config.toml
train_examples = 52083
n_mels = 64
objective = "epsilon"
fused_qkv = true
moe_every = 2
patch_size = [8, 8]
width = 128
positions = "rope"
optimizer = "soap"
beta2 = 0.95
beta1 = 0.95
shampoo_beta = 0.95
max_precond_dim = 1536
final_lr_fraction = 0.1
weight_decay = 0.2
Rows from block 4 of a small spectrogram diffusion model, named by matrix and row number. Rows with one number belong to one neuron. Each number is 500 + 50 x the weight over its row's rms, rounded and kept within 0 to 999. All counts start at 0. Numbers have three digits each.
Before each neuron's rows are labels from the 100 clips, of 14976 (inputs lightly noised), where the neuron reaches its largest size: "top examples" is what is common among them. Only what is clearly more common there than usual is listed. The data: chords played on synthesised instruments. In brackets: how many of the 100, against the usual share in percent.
# gate: MLP gate (model.blocks.4.mlp.gate.weight, 384x128), inputs 64-127
# fc1: MLP up (model.blocks.4.mlp.fc1.weight, 384x128), inputs 64-127
# fc2: MLP down (model.blocks.4.mlp.fc2.weight, 128x384, transposed), outputs 64-127

top examples: organ-like (41 vs 8.3); vibraphone-like (27 vs 8.2)
gate.256:571500561500538389500500424500448500433500500446595500500534429500500500500472456475500500500500532500538604500571489500500500401446500483437506646570440500587500614601366537441443500500500407
fc1.256:546500575500500500500548520564376449429500500500539431557500456425423378552578566500500500425374500429566604407500500500500556390533500500555500482587500463500510665500500500500444500500462451
fc2.256:448500458484439500500500591500500500394500500429651500500500561500500449500500625372436520500537500537500426500496341500651591500500573500500540500527500417466500500463500500500500462558401412

top examples: marimba-like (33 vs 8.4)
gate.190:539365500580550500500500500500446429500500615411500433500434500500468377500500500500500500545532479500500512421446500500500586500445500500448500546500500500500500633410358413500443500614466536
fc1.190:484462500426429500561500500549475500425500534665433500500534573500465430500500452500616463455500500448500513500500500500500546594367401500500468585419500465500500500500500426500442441529500524
fc2.190:500500449500500500500511575500500554433500554568500560500500500421500500578553566494500458500500500500471500553517500479406532532500550533500448500428500353488596529583500471563500500569500448

top examples: arpeggio (89 vs 49.7); playing: arpeggio down (60 vs 24.7)
gate.14:521616572500654622500500485541435500417500500500546458500604391439468516500500500571500458550501500500500437500500408572525500500500426521500500500538500500500370579456364500500452500520500500
fc1.14:500357403464500519455568500457591476500529535500548516500590500500521557500462500415500431500560500500555566500500500392500500457388560500542500592500565500447500583534591500500422455433396450
fc2.14:539500507447533579500566574500489604395500593479583450500588442500500500504500500552500530500470500500500500455500534463466500526441500450504500621475428458500500500500418500398500500500500500

top examples: horn-like (27 vs 8.7)
gate.3:500689500660556500500500500500500500463591597458540412472500500558450500500500500601500430563500500500500500434500500500388500500500619500500500500500532580462500593360457500531412500500500500
fc1.3:575547500500466500550407449500500500618500500500570500500500412500500471500516500527647500500438500500500500411584500500628493500559500453500500500500428413628538408594500500542500589500500548
fc2.3:500500500570500500500532616549448450500500395423500500500420500531500318500500500380500500500500500500500571487500525575521413500500500500555500500482500453588410500500477553500500627500500500

top examples: marimba-like (30 vs 8.4)
gate.213:587550468456571500447500500485411500500500397585500500500472500515500500500439500500500500500497500500409500500541500546560520500500500473500572595500500562500560500500500542505423565401545622
fc1.213:500500558500544557500500567545500500500428540443536566500411620500500500500573500500500500500500562500500373500500500460500428571500500494500416412556548436568500500435500601500500416450542359
fc2.213:512389541500563413500500500500500596568561500500500433426500470500457421388500500500491500500500500483549500500500519500519500500500655477466500413500500574500500500425515500500500543500437438

top examples: arpeggio (80 vs 49.7); playing: arpeggio down (50 vs 24.7); organ-like (27 vs 8.3)
gate.303:500500500384500532521500465500386397500659552500500500552500543455551500556532427543454631533531421500500500599500500500556500597500500414500500465500578450500500500500623500520500454511500500
fc1.303:500500554638500470500500500500620588558428499420500448500497459500500500442501416500500524567560568544500500459500500500500568409500500500481401500554500500553500556429366541500454580419500500
fc2.303:604428500486500432605500452593500500500500425500500581500500570443551610482500391560513500424613435500461500627500500445500460500418500500450500500500475512500500500500401500500500500500500514

top examples: square lead (28 vs 8.2)
gate.24:500488500500500500328581445500435542500500434388500436500605448455552417500500474601436500500401500412500500500500449500570500500471500558500490556500500500457537500500467528500500517486500513
fc1.24:573500500500559442500576500500500407563500500405500500500430500443613562588464405587500500500470557565500500431500383537542500500614500595500504622500500500500424577500496576500500500500470500
fc2.24:545399456500425500467500500461389431387500500500413435443593443500500500500500425500500500599500500500500532417414514546584500484461500567500500500512580494500444500500500542500577500447500436

top examples: marimba-like (29 vs 8.4)
gate.160:576500434565500419500452500511500565500563500500606600500440500500658644500500500468500515539583442609534500500539464500500500500662500500500500409500500500500396500433500500500566500500500500
fc1.160:500500428500469500500558437622423500500421566606547523500500500500500500431500472500544416500500431500500500388500555500500536562428558500645500534500445500500500427475500568421453500500520500
fc2.160:506552500500527547489551500476500500500500500500464500577564523377570500500500500531500555586500500500500500500500475418500475479344422500573398500365392500542500579500468500371593500456566500

top examples: organ-like (32 vs 8.3)
gate.293:615496500500500329500500500500500500551500500430500500500610500495500553589566500563455386500500555454545458500560500500605500500500491449602409500500500568500500408575500500638500447500536469
fc1.293:500500500500482572500500500500500500588572409538422500544434570500426500500432502500453553500500500564475571500426500500533500467556524539500500454444430500397500500500500500500500614462426455
fc2.293:418500455550578533554420500500500500566358500484500500552500500476425500500581518500500500451560514412536500460548526535500500500500500500500500569500500500500500557539603500544407618459552500

top examples: marimba-like (28 vs 8.4)
gate.180:585500500500500500561500483500500599528492444500500536500447500557576500500546500500417556500500553500500500535427522556550583500393500500500500411434500500500553498531485432500548500500431500
fc1.180:500573500570438591417538500500500370500559441342500555500500500500500500500551549500500565509509500500500500500445500462500453500463558518500473477450500543584436427534536502500500452394450414
fc2.180:496356485500576414474500466407458403416500500646546500500458500394500456500500500566514500500500500543500562560546500474372533500500500500500500500500544500395505500500500500500409548500504462

top examples: horn-like (25 vs 8.7)
gate.17:398500572500500396354584500500500500500508521457495500496583422462500432500556445425500500500544549557500500413550500514417500440435500500444542498500500500500610564562394432500500524563500614
fc1.17:500500385500500500508500500470500500500434432500500500458470362500472554500577500479390419500500500411493568576472500500564500436564500500500500514427500500476399565500500571500500500500500500
fc2.17:554470500500453601489500480500500500500420500509500593519500478531518442496500500500500455556500500668460500500521356500500443500451454500418539500500500615590500500500367500461383463500500500

top examples: horn-like (26 vs 8.7)
gate.66:500505599500500484500368500510462565408500471500471500500509484450500500500477500629464461365500500466500601538500391500500672500478500500500533500500467500500446500418483621397500454563500500
fc1.66:500500500500534475500565500473500500476500500500477500500467530525566500569589534500444478507500422435500424500436500500430500500553500542500500442433500500500548488500500479546500500500500418
fc2.66:428521537500500500565454431500500500500500500500500449500556500515586500573500500500473500500500500543500500500615500480550541458459500547500487500427564500412500500432556427554550430500424500

top examples: square lead (28 vs 8.2)
gate.34:559655532500548500540500415471500411500500605401500429500500500455659460591500500500552500500500500500550500500599500500562500500500544500500500365500500547543617564536500545500500500550469500
fc1.34:561500500535500335458450479500567500414517458409443565500525500500500405500431500471453500428423500463419500500500500524424458500614435500500500636546500500481392565500500500465544500433500500
fc2.34:416418431500500447500500412500500500500600464583442500500615500500500576550615583500500534440454497413523500500500448587500404553500478500500500548500500500367500540449500622502585500500586598

top examples: organ-like (40 vs 8.3)
gate.238:500570500500627500500432469500500500500500571500524585500500500500549421500561579548500466603537551597500440500379602596500420535500500522421431500549500500500436500427500432345593563549454500
fc1.238:500579500547562500468551439500569540500455500407500452500500500500500500500462500582500589500460500500500500599500595500532500500533641574565414500468471500500436492500511500301500500563440450
fc2.238:500426500439500517390500570411500500654517515500480500412500601500403500500500500500491500500500698500527500492500447488412500458500544541441567500500500500500500500500500500500500517500500522

top examples: organ-like (35 vs 8.3)
gate.35:500509500530500542457500500500554500562500500412500446410500578413500500485500500409500576500539635500450500552500500500586518554500430500500451500500500360586500443404500465448500525500485438
fc1.35:500500500474446602500380500631515500500500500500500500431500500500424589402500500500500500540500645500466594500500500562678500579418500430469500500527532500500500500500500500500500500443500500
fc2.35:541393548500500500623452500649500500460500500500552500500527418582569500500500500500500500569473500500556500523500500500547437500511474500434517500500500500460500500500500500500500539500500500

top examples: square lead (28 vs 8.2); organ-like (26 vs 8.3)
gate.355:500522594500500539604500441500500398461386500500405536476500500500529500557597500526500427500370500500549364427530619500452500578500500593500500391500547500500500500500523500475452433526414552
fc1.355:418500430500443428432529500500500500500568500555611451502604533500416500500500559500386500475566526500448562500575390452454416500500575399528500500500598511581565555500500500500567591500500561
fc2.355:500500532500500643353500500584500500500500500500500500517435500500500500500500500500510500575495554500500500500470422475500500500500471500500500533500500500500500500500519435377500522500500412

top examples: organ-like (42 vs 8.3); vibraphone-like (28 vs 8.2)
gate.196:441500564546422500392579560500556500439550560500500500543409571610327500409500500339500500500500500451500579388540500450559500500428500500413500468537560500588500526500442500528493500456385500
fc1.196:500600550523500607481519584608587664500446500500500424439500500500500428500444528397640500620500500500469556500525500500587500500500500500442500430500500500557421468445589562500542496415500500
fc2.196:542482598500379546500466636500565500514500500548500341462500511500606500500500436424540583500390578500543562588409572575500500500500500500529500579500545572471500500500500500620500500500500500

top examples: marimba-like (43 vs 8.4)
gate.209:447555445452430500457534500500500500500403500541436582572500536460577452449500453545422549500500601500500534500549437500462500500406446544500500500511500500500500500500594425564500500500552500
fc1.209:500607459588500500389500500500570590539480444500500500500332500500541435500500500407589500500500581500409541500541570500500443500557398500437549442521500471500500480473500500597608584510475464
fc2.209:426500588500562500500500409407476487468500613500478578500500500437510500500500393484500432500485500500474416454557464513409483554500500451500500500426462485385409500500495500500391500500506500

top examples: marimba-like (32 vs 8.4)
gate.275:500500500448445500569446500470500500448626522500567597496500500500525586500425500531611500535500443500459500581518456464550500534500403471500500435584365500500406500500500500573425500466466500
fc1.275:500500458571500580500532457500611536566512468589431475500500553551500490500500527500429606445570500362500500406449500445552443378500613470500500510500585500500500595500424428466500500500500500
fc2.275:500576363605500530500500500559500350500430500500500500500569500500468500500500586500532500484678426500566567500500478500465549500467539500500500541500500579500500500500500528500500480444500500

top examples: arpeggio (88 vs 49.7); playing: arpeggio down (65 vs 24.7)
gate.124:500500500448500500500500500500361500500418500548500608577500454560612500424447587428553500538544500466500444500500500557500446500640500500564576500500500385440500500500500627500521500500500500
fc1.124:500431459435421500500500500391500500500500450551419454500500500500500500500500500500412548500626452500500452367366500569569500500500500425547500561589500473568500625641500472433500500538500500
fc2.124:517500592500500404500500443500500548500500500500562500586500500500500500384569446598500500500442524509577500612500500500500563574500549500500500534286500500500429566449593500466500462607567500

top examples: horn-like (50 vs 8.7)
gate.339:500500500500500530500611500674490500457500500430500500500500618488500500500500500500544621500500500500500500470500431500603492515379500500500453500599468500500500500472500528408517500549500438
fc1.339:500469467500500531590500500578562500500500465500451527468500635500500500446544500500500429500534500535450530500415500500520464438453552508500412579482559398500500560572500427407393500500461500
fc2.339:523553500500500585526455500554500549500430537500500500394534562500443500550500500533500500413500500509500500500396500473360500500485500443508443500500398500532588500425500602500496396426500500

top examples: marimba-like (33 vs 8.4)
gate.67:500583500500534500395623500496480594521561448500500500500400500453420605559573437563500500500394500500473467500569592500500500500423500500487539595500436436500529500500500500550500542493500534
fc1.67:549500573500500599500500466530442391500532546500500469500630500500599500517518537355500487419579644500616510500500500500471432500464500500431500455500500554500438500503449500500472429500500529
fc2.67:516500500500481393500500427482425500500533500580500517500500500500549607500570500535445419566500500461413444500479426469434500500500457379406438540500500554500500547432500500500500500500587500

top examples: organ-like (26 vs 8.3)
gate.10:500500500500442468500500437500500500500500457420639373455427453500445500500500500500500500384569500416575573595500392500508500473500563500473457471437500500532500589500454556530561447429500475
fc1.10:567500500500500500500621486500561574500500500447500500529581452500675581500367500500500500500421606500435500500500653500373500500500466500500500623443421451500500500500500577500500500530500500
fc2.10:624500500500500500597500500500587550500500500570500500500376496500500562500500500518500545500453500500500553543500500500500542500500473500500500500395500596500620500490460453500500500500595500

top examples: horn-like (43 vs 8.7)
gate.94:500500388500500500500500500548500451539460500428427500500500500445565500500500500487500500543500550500500500574395442500629500556423516439552395496565500536519417527534500596370500447590439500
fc1.94:500500500439500500500500500456500454435500500500500670500416437500428500588500565593500500558443500500500520570500500500487500553500515500500545527500500638445370521500391562463500446500455500
fc2.94:434588500500522500500500500419500500483482500500500450500500422535443500500500500500429500520500603500595500583428500500606482500500500500587663500532500564500500406500500500396371500544500500

top examples: horn-like (32 vs 8.7)
gate.184:496586561415500568565536462613500561484602486563500373500535587474387500500500500555500479596466500500500500405476415440500449500346554500500500456500500414552559536500460500437500500426500567
fc1.184:500420500500500500562418470336500479466500609500551500500500484500552500546500459500500472500500476500500500633500500500500468397619500497500466500472500608591472500500640500462500500545500500
fc2.184:500434500500532422500440415438438500500500488500500500581627500500432606582645600473460500500522500500407500412472500500516484431500500448581500583500564552426477500500500500434500500500472612

top examples: organ-like (66 vs 8.3)
gate.285:403500500500500500489500439500500421533453500485500500487390500354559472500534472418439500579500500576500544500500415390613467500500500500380500500500497427500500427543500500368444531500430500
fc1.285:500500500500500500544500474413554500500500500478478500523500500500500404531350500500572500500500420500462437564484500500500437500538500499450500500520500662436500500481563500491529496500623470
fc2.285:500558458557500500434500456500500500418525500440563500584500500429439539500513500582500500386500500503500604500490500635491561541500429493447500500434500364500444505500500500500500667493656500